Rows from block 6, named by matrix and row number. Rows with one number belong to one channel. Each number is 128 + 32 x the weight over its row's rms, rounded and kept within 0 to 255. All counts start at 0. Numbers have three digits each. After the name is the row's rms in percent of the matrix's.
# convs1: 3x3 conv, stride 2 (model.blocks.6.convs.1.weight, 192x192x3x3), inputs 42-47, a 3x3 kernel for each
# convs2: expand pointwise conv (model.blocks.6.convs.2.weight, 768x192x1x1, transposed), outputs 364-415
convs1.76 101:146142128128128219174142128103069081181155128128128147128111132133128098171128124104144128128174202192177182140128128143118128157166128109141128175130103128179102
convs1.77 100:118118173112191136171139135128087118128152101052128105128128100143075097167139089128167184104128128150146128128139128117102128152128128106140148098075128077128129
convs1.78 102:128251087128128115104145128128144105128160128089132128128128135128100142091125131128128121068128172138128223128191253105076128128151114128128128147112128255126223
convs1.79 101:080160054114128062158064128128098130136160128090136128143128128129138128155128184153128128128128109173179071128189087061155068128144045184201153060131155111086121
convs1.80 094:128112128161110128128208058128128121108088150115135118128205125205114156128128172095128121075187127113128194113128120126175179128128123083128068128124134150139133
convs1.81 098:128102128097128091093121097122128128106100120155138034121125192107128146078190130128116168128099128125111248105126066128145187147128157134112128128071212128128133
convs1.82 099:113158193132128111122128023171148157108123175169079086161133162071128121133128048145128108119175162092125128100128125155128150122120153101107128128128128087145119
convs1.83 097:128124128033110167129046102103163128110128128126033103128128128170144172198142128102109130109093145150120128083154130150144214107104128137128135165128128128146097
convs1.84 100:125133079130131003128202113128128128128128157128128106093128141128124155152187074150128156234083205159158159117137128128128128072049096128128104195158128127192255
convs1.85 103:087121106103142117133177161163146117128189116096099172128128120153128146068126082128128130048128202128113120128111157128132146128108128170128128167128095193128076
convs1.86 101:118088078128128134100128117128128128163183199141136136111116094128128128111128128128128128128086128147139191120092161128116128128128198156128107128136146100128074
convs1.87 101:095093084104086099048127101128124192128082128154144093128128128128137146168167148098153128102128136128123062129160127079164098128177181117128127136151128093133205
convs1.88 104:114099122142062122106128162128145138014072128157239144154146128085123132128122068128086077153070128182117129142128128128102128100128128155128076054138133166160157
convs1.89 100:169180121100153088128114128164155205172130130128113128123119163163128151095091128108104128163098128208171157102122104100127112160128149128085191187128126130130128
convs1.90 105:104125128107191093104207054240128116147144175123146086023128128065166131136137236117049109110083111132105134196128128122095126132128087175128165128105131143137094
convs1.91 104:162128161122076142091128142128044128098126135128255113120150099138128091128128151155148128128133118177128095128128128088074128128139128134108110166128125161128128
convs1.92 099:125128095119072075133074105114194172160086128159122070231128160128215139163157255128154085105140128050151128136128100128165155128128128176121165128151138068165131
convs1.93 101:128158128105079209205158010174128128128125021091158082128128167128105210101044176086137206128132179142104128120157112116128132079091095047123203128147077128056082
convs1.94 102:128194177050128156137078128123103128163109128096127033192189128128182114136139128115092124115099128097106107190152179115080113172128116128094129128068111128188128
convs1.95 099:124121128100105185102128087095189167169111165125077128133165184128110142142128128128179100128144131169136161128112101136086128128224128113128105055128128128128128
convs1.96 100:097128128171081036128143120215128128140090041128100128118128175151102086099122128128131095137128168152090131175148128172138116135130164098128152104131195128163121
convs1.97 102:140100128120154110140065154130115125014134110100128137100128128184128116128128187128128128089125128105128128128121086144135065128255149116127119106147096203181084
convs1.98 099:092115111142094146154128087115128137128111127128128152137128101142094128128128130128128179176126130128152145128128160114124128143097102168146139128128137145128166
convs1.99 098:128128128196069150182146164148095096150082255177131089128128128140154040128122131128128188113140132128128128102102128128128110128128095095108165117134062150128027
convs1.100 098:128177129197143209073165082128188124016128125200128128155128104128128107079095128133128128110093128169128066128128128128141149128146144169128119128128178128171141
convs1.101 103:108118162128097116031097110102128110145089125128153165128170174172128128128161128140128084109132080192127060128128131138128176091067173128104109128139128105087120
convs1.102 100:167128118189150128128128128095134128128128128061114128128138128113128101071017128145139128149128128128153188128160128112184128128151141128128148128106093193109135
convs1.103 103:128128116100145124128128128190153163166128139142157065141134135097064132128115128127116171115090128128128130106128162119136114155111076235044074105098095115128118
convs1.104 103:167128085125080128099115040128171128128108068095048098128128179128174099090122011103128079079133118128105052148132128128140160128128162151165128128143128190106137
convs1.105 102:128169128247175113128128159150158092105040128071117141128122048128134138129128041126128102146132078128185072100168128080132128128120161167128075161109133047159128
convs1.106 095:151128128128138136128128128128077119128128128072076152128118128169111130175204134094128057112161128128131151137148077128180140120128177131154114128128131095141112
convs1.107 101:102128084073143128091102247128142128147102128128170142128128128140128088145175102114118105112123128081200126164093104119105151114174128128128128107164084065128125
convs1.108 099:136166076161128144178091128153124126196167219111037170144128128128126128108182074128135139115140128151128128170094128178128080160152117124059102099152128128128089
convs1.109 102:096127128128087128126098128072114051128128128128017179094115085128157208066134216144128135126140181119128128128176185093115145088148140150128168128132057128128196
convs1.110 101:128187165176188084177143079032128150128125151143110128174070128093132108069145061128128128137128128086128108159131166128098118098128132128144134146117128166128128
convs1.111 099:149128036144122156109172128193119128163163128027131102108116128104150180128112193149127125128123082128128128128148128128065115128128128128174184117087121128128073
convs1.112 104:128118120128164161127128125165088128044128128128109134128128128119131129136111084140128150128128112125168099145123113128128221155255162198128134128077074200128128
convs1.113 097:128132166159096169171128087135104128128115179143103128181212128196128203128128128098128128128128097092100128176141115128106128110128128128142128091146143186052074
convs1.114 101:027083074071156128079128064077126123104135170060146097148128129114128128203128087096082128088122141142128117134128128176081118108128121092128072128118128128110083
convs1.115 099:118133128170096082058128128111128130157157149144053128128128090107173195128127164137105128076224066156187128131123128124146172128128131120128157096142128128041141
convs1.116 103:000128128012065126045128165128021160134128166139128069128141158120112138111113178088128128124113169115153128102129128190128158149128103128101132128128096128080107
convs1.117 099:136121122085131130168128128134128199124139185096128097145126173156109151135128063191080040107085158125099171140112094195111128217128168134195128138136128136137128
convs1.118 098:128128128255129128107128101130102128095128154078114116181130126180146105128070151181128123042108146120128220125149128145160128113215107084159128187100144225125129
convs1.119 101:128130114123149052128147128169105156122118136077198128087128128128128163146195128128118094078180164080099145122128128194112108154128110128120128128174128130128175
convs1.120 102:128128182185144155128133201128133099061172153173128157123128152183128098102154128119090153157133128134128112141118128152092128199131091176128108144148187170124167
convs1.121 098:133085128151151055128133106125028128059071115135116231140128102128128166142108102158181085116114173128213133128052078103128128128128115128139116177082089128144186
convs1.122 098:095128128128104157106114174174182157038136128099085128128128155145135090204128128128128122139117111201128084103116128134128128138111153128145128096152128128128120
convs1.123 097:128104141111045127128128083080097189119058107109122140128154128163173163233171053128128128085129125164180155128142151149128128147143141122158143161147177128128128
convs1.124 101:138174097108172125110082111068252128091193150102120157198112152136149128106129146134128128147082100134128183168099128121128192181128128129115176147128093175108128
convs1.125 097:062125218120157114128066128128177128042168101128128146128125109128134078126095128118128128119128155128128128111128123128128255157128128093108070128108128157108147
convs1.126 099:156156117128128185061113116128180112128127137024090072128147128128159134146092128105195128128149128255226088128128190196141121128109134142088129123128088100186072
convs1.127 098:127124134173128144110027128128146117104128106143118082188128086050157143111178128128143128065157128129128128161095128128122128128128180091122159113128183128094151
convs1.128 102:128128092125170104128066084128114139128128087126139138124130169128142081128117255135158146128149078128142082113128077114128128105193062128128144128117128118168091
convs1.129 100:118128122145121113210118106150097144168114099140108126201128173128109178137152128118092137127128128163107183134128128153093066128128102128128107054128048138128128
convs1.130 101:186128126115122121139214142128231122117128126108082053128142128154173128074128128112098050109159127196135128160128148128098085128116128128128093080155073128128222
convs2.76 101:128128128110128128255153097080158102128128128128081189128128085128148037119128133109137061091128197151128128060207083146148125185138105124128128153128085115
convs2.77 102:142091128212130128128128072128158128115182128128128150124123144160096127163128071059128127107147197128128038128128128128128099149109200128145128110058128189
convs2.78 096:041128162117165080127246128132138073128100086128133128128088076128135116128050120069070128147128117128139129107116114131061116134128128128108094068128209128
convs2.79 108:107164174143128086128128195128185210142094128160140150128120128110128128122096113130052119094128128128128119046128128128103128106174128115128128126119111053
convs2.80 095:106157134153128153124128128102132171140123152128121188128103162161120098158155128190128110123041128128134167041128128167128139128133101142128116128128128102
convs2.81 094:088162192128138073207128128108132164082146129164156105128128128106085128128128129085100120142128089125093128116128201128122100128083128116145096000177037128
convs2.82 098:225130122125138146185164128172128083128126128128141209126128094056127156169128038128140099128198141146128142094136097121077128128120132078128125104091155128
convs2.83 110:061128128083083101158127149102128156111195108158128181099168108135128128157148149124121185141128128098128000116128122128101134145128172110166131128128150128
convs2.84 098:095118151124101128178044112172128128085086128144166141196128128132177128122128112103128128098134128119128036104136119102128115128178128099104218143055118128
convs2.85 106:128104128128066210128128128128128159167124154071155112128128121171128128132134127135128128150152128128128128106096083128128128165184128115086123160078162122
convs2.86 100:123115136099080200078134128128128123148182128128075110129085140128128128072143128091108153128128232137101128155238098145102128094128163096143185112124181128
convs2.87 110:106079128128128128166122128112128146127177115112109081148128127156134128073123103140115128150176052150074166173128138132128120128153128128128173128128108141
convs2.88 091:163199121128070123070128094031128106128177188007128136128157098128124133057104099157124128133128160109128075117104128128128090169095182104128128128070113128
convs2.89 090:073131128085103109104164128090031095130115064128128180204128117134128128129128128122161091064128117128144148152074161202099128155177142128166128064149117151
convs2.90 100:189128095141084128128105070076129079128128132142128128128151162115129128128111082179128081122125108157128128128139175128098103154106128126214119128128179128
convs2.91 095:098128128123074183078118086121085128128112106101174064040096093180085181140128089128128128122110111101087111113122066098128147133085128128222120152209080075
convs2.92 105:150131084128128111026128143188225134128125115128080128128128142128103182128130106128128056155162128137092187186128127072111113128128128106168128128094072128
convs2.93 101:065113107142128117123128078130128133087100169081128130065181128128128199136128177176128149128132145128128128142128128128180079138128162217128202101154105102
convs2.94 095:128140081128128128081099150128098104126194121114190128128151179128128126128116176167066128128143153159191107128106146128128087150169183103120094140112148158
convs2.95 102:128128149128128233129117220130116122128128130157128078086098141132128107128105131128128169128097186128137075045166170054166182110128145166136128151088128128
convs2.96 097:147208185128097175132049077152128147108062154141144115128176128107117201128191128131128128134128112128167134128116128157101128112123176128153131128128177128
convs2.97 100:066128196128165214128128170172147128140200160107128126117128128144143107141142064106128043158132128155195122115114160128135158086166114073128128183128073128
convs2.98 094:128170128164128149107128105123128142085063128119158087146128200088128148128176108093114128184128128088128135179059128179137114127179116128147076172128113115
convs2.99 096:146118059134128128131096193128200128157149088128128161172121168127193092170211112189145152132115128128148140128128142128159096128201162070128091128114135119
convs2.100 107:128098132164135215128175120123131128128128128128140134097098128128142123128202138128110128082195128066135128188210129163142098185067217229142149126115128128
convs2.101 128:109105128077128141130121128128128128128112128144128117128111128096205134126128153110177128130128128128115128195141126128168179218151093128108145128093131097
convs2.102 098:209128128123102094112128095165110144128134128128128162141126128128161132128128101128128128072145159128176128118117112128114128181138128116105104128128145128
convs2.103 095:128128128185082128128138118056153128152128128133186147138086127140139108149070095078196151128128128132128128128128130096080110095128132175162128128092113128
convs2.104 095:128128182081120145175128128119116116168162047187128131140095128128128120148142217128076137182081144128126177143128100128162169126154151155135128115221128128
convs2.105 102:128116128168147128168111080226109128171141093135128135175164107111171039094117126143143073128098119128140108128124149151155141093122147119148186101135128072
convs2.106 096:128119128177154128077124169173099131078136128128128075128173128211168128069120128109128108128146039128128137176128128132128128111115126245128128134096128147
convs2.107 097:000150128089118125128090128070112144128112170065149128128156097166115197069089141152176117136157052136228128100056155098151109084122113150128205172110087140
convs2.108 093:176128128119135095149111122128128118092180108129164093128128128150128167101128171188122128155130128129124101089128070109173180065141137138128083193128128070
convs2.109 104:181128128085128126153159141150138128141178124128092180142163082128131108158120181104112173098128154127116085121128104158107140112086186128128122151152155146
convs2.110 102:110064098133128026128097156083141137127128157128054211142128183138073104075128116103128086116036128146146092128104128126128122128128160083080097080124092101
convs2.111 090:129128192128107077128128128118128128128128128147095214079128111088169128142097127157087128128141150128114164128128154101158143128079096095112128128102128128
convs2.112 112:066128145027128135161194104177129115128128121174101127128128128161141128128152050128128138128128128137077128111129128133123128128107155128128128251128101128
convs2.113 099:170128128081076162086116128128124128136152128105098119127093164128128120185050107162099121128128151138097178128112065093207092206092155084115180175128157128
convs2.114 105:128078098128059191163209128082101128103128128153174128128128158076128128128128135116173169064133128115128128128185128168155128128097128128148055096146128143
convs2.115 095:104153092128222101128114128143214123128146041074128104138084046128134136169128126113134128082164128128128198151074128128053128166101128091128063128093132128
convs2.116 104:042128115116137128128128128163090170147128187128147137185128147128128137084128138120225094174141157128128127128128186179106174128128215084158128132069058113
convs2.117 104:179092165094136145087128173103163164128129122154054113128092150128100042130128149125154073128100122128128176113094184128140128063142117106143128151128167129
convs2.118 099:128155126163169112119128128188129128132128169117160177169132156128166116128114132128136128083095211128129095097216128123086080155093191127065146128144092154
convs2.119 105:075081147091152128104153128218128170163120137135127170128128143098138077092142040121141128194128128128128132101128218128100169128128128128142111128134106159
convs2.120 100:105139129183128128169079128194128128169163128128185209128176206177177128118157128092128128090132173106119157103159120145128128161165128110119034058105128117
convs2.121 101:133152128184092132153108147128201046128098128175100172128095132191128128138055195135136133128110202128111128128128132187124164128091128128064129103128128128
convs2.122 103:128182128100109128101148144140211128083128128128184128090144056117113111108079101169128128203122090162090117128170128128128092059128128162164190125099085128
convs2.123 103:127048158065128052188133161126135099115110128178124112113121157148139128128128069213148099128110223128130137131128128111128128128128128128128128128169139128
convs2.124 101:128139162081128068162125128128120110105128128128073070151128128128111043126131110128171157119151064102109087093128067149100153146059125171098120128128132099
convs2.125 102:123099096116185163086128133136127080157128128153135154126139098161128128126109165180218128163108091125128123149128128128128076120117171128096128128165128128
convs2.126 097:128196165129099128128110146157128121070141128128139128130163128203140128126116099198160164034118156102128165137131128128159183050145126128121118160130128082
convs2.127 094:152117104128128062129128151143070128166130128104166104082128054201128132115164169082126115007107128128128108128066087126175090128153151194088128103083150136
convs2.128 097:128115128186118128128094128128128135212163027164166171117180129134128127100109128174085111120114128146165128139092128128146128087128129128095112142119128086
convs2.129 105:128131128137128191143167122128137128128136131163083154218116122138150132158128127126183088164138150155153128210035103100128111130082149128145131053110170138
convs2.130 099:085128128126056118083128134131106148128172128127128096094128087128128127162128128149124128170128135124142152177056111132147192136128128128113117128151087139